{
  "model": "image deblurring model",
  "dataset": "numbers of one to four digits printed on busy colour backdrops",
  "train_examples": 147500,
  "image_size": 32,
  "crop_scale_min": 1,
  "horizontal_flip": false,
  "translate": 0.06,
  "color_jitter": 0.2,
  "task": "deblurring",
  "loss": "charbonnier",
  "arch": "unet",
  "norm": "batchnorm",
  "activation": "elu",
  "widths": [64, 128, 192, 256],
  "blocks_per_level": 2,
  "block": "basic",
  "attention": false,
  "upsampling": "nearest_conv",
  "init": "kaiming_normal",
  "residual_init": "none",
  "optimizer": "nadamw",
  "lr": 0.0014,
  "beta1": 0.9,
  "beta2": 0.999,
  "eps": 1e-06,
  "grad_clip": 1.0,
  "steps": 16200,
  "batch_size": 256,
  "epochs": 28.1,
  "lr_schedule": "linear",
  "final_lr_fraction": 0.01,
  "warmup_steps": 480,
  "weight_decay": 0.1
}
Rows from block 5 of a small image deblurring model, named by matrix and row number. Rows with one number belong to one channel. Each number is 128 + 24 x the weight over its row's rms, rounded and kept within 0 to 255. All counts start at 0. Numbers have three digits each.
After each channel's rows are labels from the 100 images, of 14848, where the channel reaches its highest value: "strongest on" is what is common among them; "colour at peak" is the nearest of a few named colours to the mean colour under the peak. Only what is clearly more common there than usual is listed. The data: numbers of one to four digits printed on busy colour backdrops.
# convs0: first 3x3 conv (model.enc.2.1.convs.0.weight, 192x192x3x3, each kernel summed), inputs 96-191
# convs1: second 3x3 conv (model.enc.2.1.convs.1.weight, 192x192x3x3, transposed, each kernel summed), outputs 96-191

convs0.122:147147113149102114146141151118158123123181163153171123184164123144158124143130139133139077159134110135150143133127157155136152130147154111160128164184150127172157154113124108146125138192130118142180166160121144160174159134129145131158122119143162134154154108138127144142154120155172138097
convs1.122:109098147144122124114110117120111136109101109098091147099142126105157132124080098123097161108121100104152097106129157130096157132156088096131134156080131131105150157150097099134100114074169111122090108122142132136156122108100107085094136088130139144169096117157115132102097093112095132109
strongest on: orange ink
colour at peak: black

convs0.10:149147091131088111143147139105141123146180148129165116194159117138160120146147130129146077144136107145133139144110156132128128120118139120141121144162155144175144129110104133145135124176134112133157160132125135143156161119134159108142126107154160140156133073138133124158122111147146136105
convs1.10:124112145147127121109105120116103136105090106107099140107118111101143130117077114134096152118108113110143095123136162123107159124160090091147123143079140120103151142150095084118091129085162109119105102133153138133160134109097114091102115091122144140179099119139112126091076099110089134113
strongest on: orange ink
colour at peak: brown

convs0.88:101105123108152128159140129101103178113122141141126150118164120098165112184151130160150145125190116113154126154121152146104145150153151157107114154112147134087144171130131144123128110136140137129092133099143157162150151148156120192100174134115134142150108110143138152137178144115118169144
convs1.88:143151140162124114110205144113118100174112122113139121156133123114112138118149170137142086152086132147103083125130133105131132125125113092158165121116169098153128116093112105150112161146133103144151116162098100133139149113114161106149066134153201108099144113120091178136116088167140122094
strongest on: orange ink
colour at peak: black

convs0.28:106144139119112073144147116161155072138115149102128143131115098114115094154076090058120100106165128124079127123141115112156124120180083160144110130145105132089080121111097153145096139137124075148107142126087096118159130143150113113151173120181109134103117119128133138128165119120128127111
convs1.28:132106116155164166158143170105109144117109122167137159121093119144164151179137158171141149143117143178140130111156113112137098141123159150108142119094140152146144132139185129150089108109069172129135099147117098133137152161128099164110147122118090130127135106121121132138166172089153147099
strongest on: length: four
colour at peak: white

convs0.187:079115152108129114141065128157092112095098103116081126137149170079177078096101116113101104107134130082121109123119129140105135117125102160123101143130129108097170115142124094095096111089178114125125118124108166174143147110095121120100115135114145112137088143121124135086070121126117116133
convs1.187:149125091111153132160143134166150135129153157159159130123143142156107146131148097130146114142142194172121143130139112133132107131105149158118159104144086177148089108105178161162139146158091141134139148142119175181108155157150161166150136140119131122109142159118162124155155151145138121163
strongest on: orange ink
colour at peak: black

convs0.126:133147108120105070162148155125148113137177154134168122176147133138172119113112114134147084154142133140131162119121166147149130131143153124161127156183165156146147143121128149143145130176130107141166186143128120142162166135158165108146145109136164149166152105125145123136112107126170117103
convs1.126:115121155124131121120105091120118119098112087087092161123141120114158133102070111124095150124116106114139108102146156145104154146160086088147119140069149129114160158145091085125098123086142109127109114118140136138161125109093114090105136105141130129169097121141103138099092100102106133108
strongest on: orange ink
colour at peak: black

convs0.65:152141097129091119149147140104140123148184151140166094178156119127167125138140117143135066143149125137131148114100158130115132121126145121136118158157155156163149124108109137142120128186152133123141188124122112143156160122136151107146123112139155150155131084128139119157134094153162132094
convs1.65:123111154159135116107113112117111140114091109098097144112129127110159135122069123139095151123107112106153095117137160122106162132177084087135137152080143120106160138149106089123090122092178110120106106142146141133159120105088116083096116094136141133175113126153103132108083104101102131118
strongest on: orange ink
colour at peak: brown

convs0.64:114126096147122143157153179115127128152153128164173139178149122129149107154131109149143111144186110118149159151099153167144155127150169125133093159170145138141156145120130183137151129188141138135154183145117123121141144139158152152143152118131163134173155103121139131133160122133150157139
convs1.64:148110175150153113096142109103106133113110120110093143117125109118161119111075132141118156115098096122132081124125158138107154134166068080154140143084138098124150139144108081133101125076163110148099104158109135130155126105102145081108103091151144129174105114155087146108079088103097112100
strongest on: orange ink
colour at peak: black

convs0.131:111112111140125109166147165103145144095122145137140113125150122116144102135156165184147107173154089150146125141113159169102156136131156131129116144131185151133189152107149150141159112102176126150142133131143169138178147144160168180109129110124169175164139086152118112138141134107137155107
convs1.131:155112147147092128126158099131134136118144135076140155148138135114157152099098154109161111129118121118124119119108152116151147129148087108145140137128154102149132099110087103163102166108168108119116117150088152111149169126129154114170115113162177138140118100134123154106093092137108130121
strongest on: orange ink
colour at peak: brown; black

convs0.183:085087134108156124116111134134119103140070095122117149155108160086096111143107106095097104111161122089096119150127109094114114125142106168126093115124136140081123122147110173139080090111144110144115103105119118121131094131070103159140127131117118129106137129090110122116135115117104130158
convs1.183:159114107130141134161121129069154149148141148182137098097098105151142147159106118158136141187132149157121088080133135127135132092115127087150144131095104140143125095105147123183135126101113139131139090155102103157136158160132107143114118099139103152138164094145100123115122173134113113131
strongest on: length: four; the digit 0; yellow ink
colour at peak: brown

convs0.153:110076095094122122140111102120098167092092152151110115104150095108150147106157144168136135157149093151159121166087153159128118126106132137151107143111136136106148143166148151172127107109143158083102141098145157111141156107158157132071164147084146124151088097153099153114141112115095137106
convs1.153:082131163118157128156132122164109130080116105110126154166141154099126081113138139121132112087127098112178166122098133187091158183167132148107104152168121126114149144136102118110130142134135089151115151128132139144138138127108165131165141137103154129143099171127160108139094124111130150120
strongest on: orange ink
colour at peak: black

convs0.72:173160117160114127144143145128155141109188142146163131180180101161140126142149160149127090132126126169178149155123132134120132163141127095150145148173142138175160147111118107152117144165137133142156157171113155141169156138134167140155113118150161115171148101164133149125148125137165122089
convs1.72:108116150118131115142117111134121150111103097111094142102125134129148134103092091118102156120129108100148111090142162135088148137153097100137118160087146122071156167141105090109083102083153103097109098114150131144140099136111089101095138098121121155161094116126112111094102122108096138134
strongest on: orange ink
colour at peak: black

convs0.160:113123098122124128159160172108113148148141148146159133146149145123155112154149126165164127150181111138134163150113160165128144133137191118137104154158151157123142164114146189144147122164150133137138179133142122131126153136157146164143166120113155151164138107123154143154165122146142168130
convs1.160:139125160144118116116143116116107131114107125114098142105135107111169109109077134134119146116095108133143081128137170133108153145174077076149128163089142119131147159124102076146106128080162118143109100149122140141160128099080151079118116099135149136153110129142106158103084086124095121097
strongest on: orange ink
colour at peak: brown; black

convs0.20:089086128109131109108088140094126110136095117113084138149141121084143103120156122104126069110160123105127080116137137114075143102153128138117110151106171113110151136128127142100106117080134109155112101099128145166157169107093122133099145083102097148131088108114089155086119090080104132143
convs1.20:143139101156106127110145140134136101162129144107170106130120122145103131144153132155173124167167174162075135156138106102132117107102138126131152104142110163156127100103153162190131152139140153129158143144109166159123123152160156152173145147163168149119155145128127152176171158177121126140
strongest on: orange ink
colour at peak: black

convs0.142:161177132145133092151134143140143132111174138104156109163155139138142133149099104102103054135133151160144186127131159132149119152153140110130139156181110175142129159123093135134121153167116107126161175154112123142152147145107159121173126127151165117179168132143116116118140158145179112096
convs1.142:131112164124114102112095095101109144105106137099100159093137122121144122110088087109107152108122094095138110094154166140102150128168094080140097162098159118107134150128101089126093104079152108130109106127136133139150120114096110095092136107131129165153093114140122130087093096115103115133
strongest on: orange ink
colour at peak: black

convs0.178:153171108160145117155132149125145138104181116124197130187146146135133146165159140157132116159142140157154167133137146141147150147144164122135129165185141161176164169159103131152117140162166134130164173138121153156162140147123155158159115135147158138147169129140112143141156150139171136122
convs1.178:114108153117129128160121104121111131103093114116095143094119126104149132108080110112107154110112118104141093103138152136096166139165083090145125160087155114080162144154108079116092132082160117127095094121136122126143123128108112081092121100137139149166099127130105137106080104096091138141
strongest on: orange ink
colour at peak: black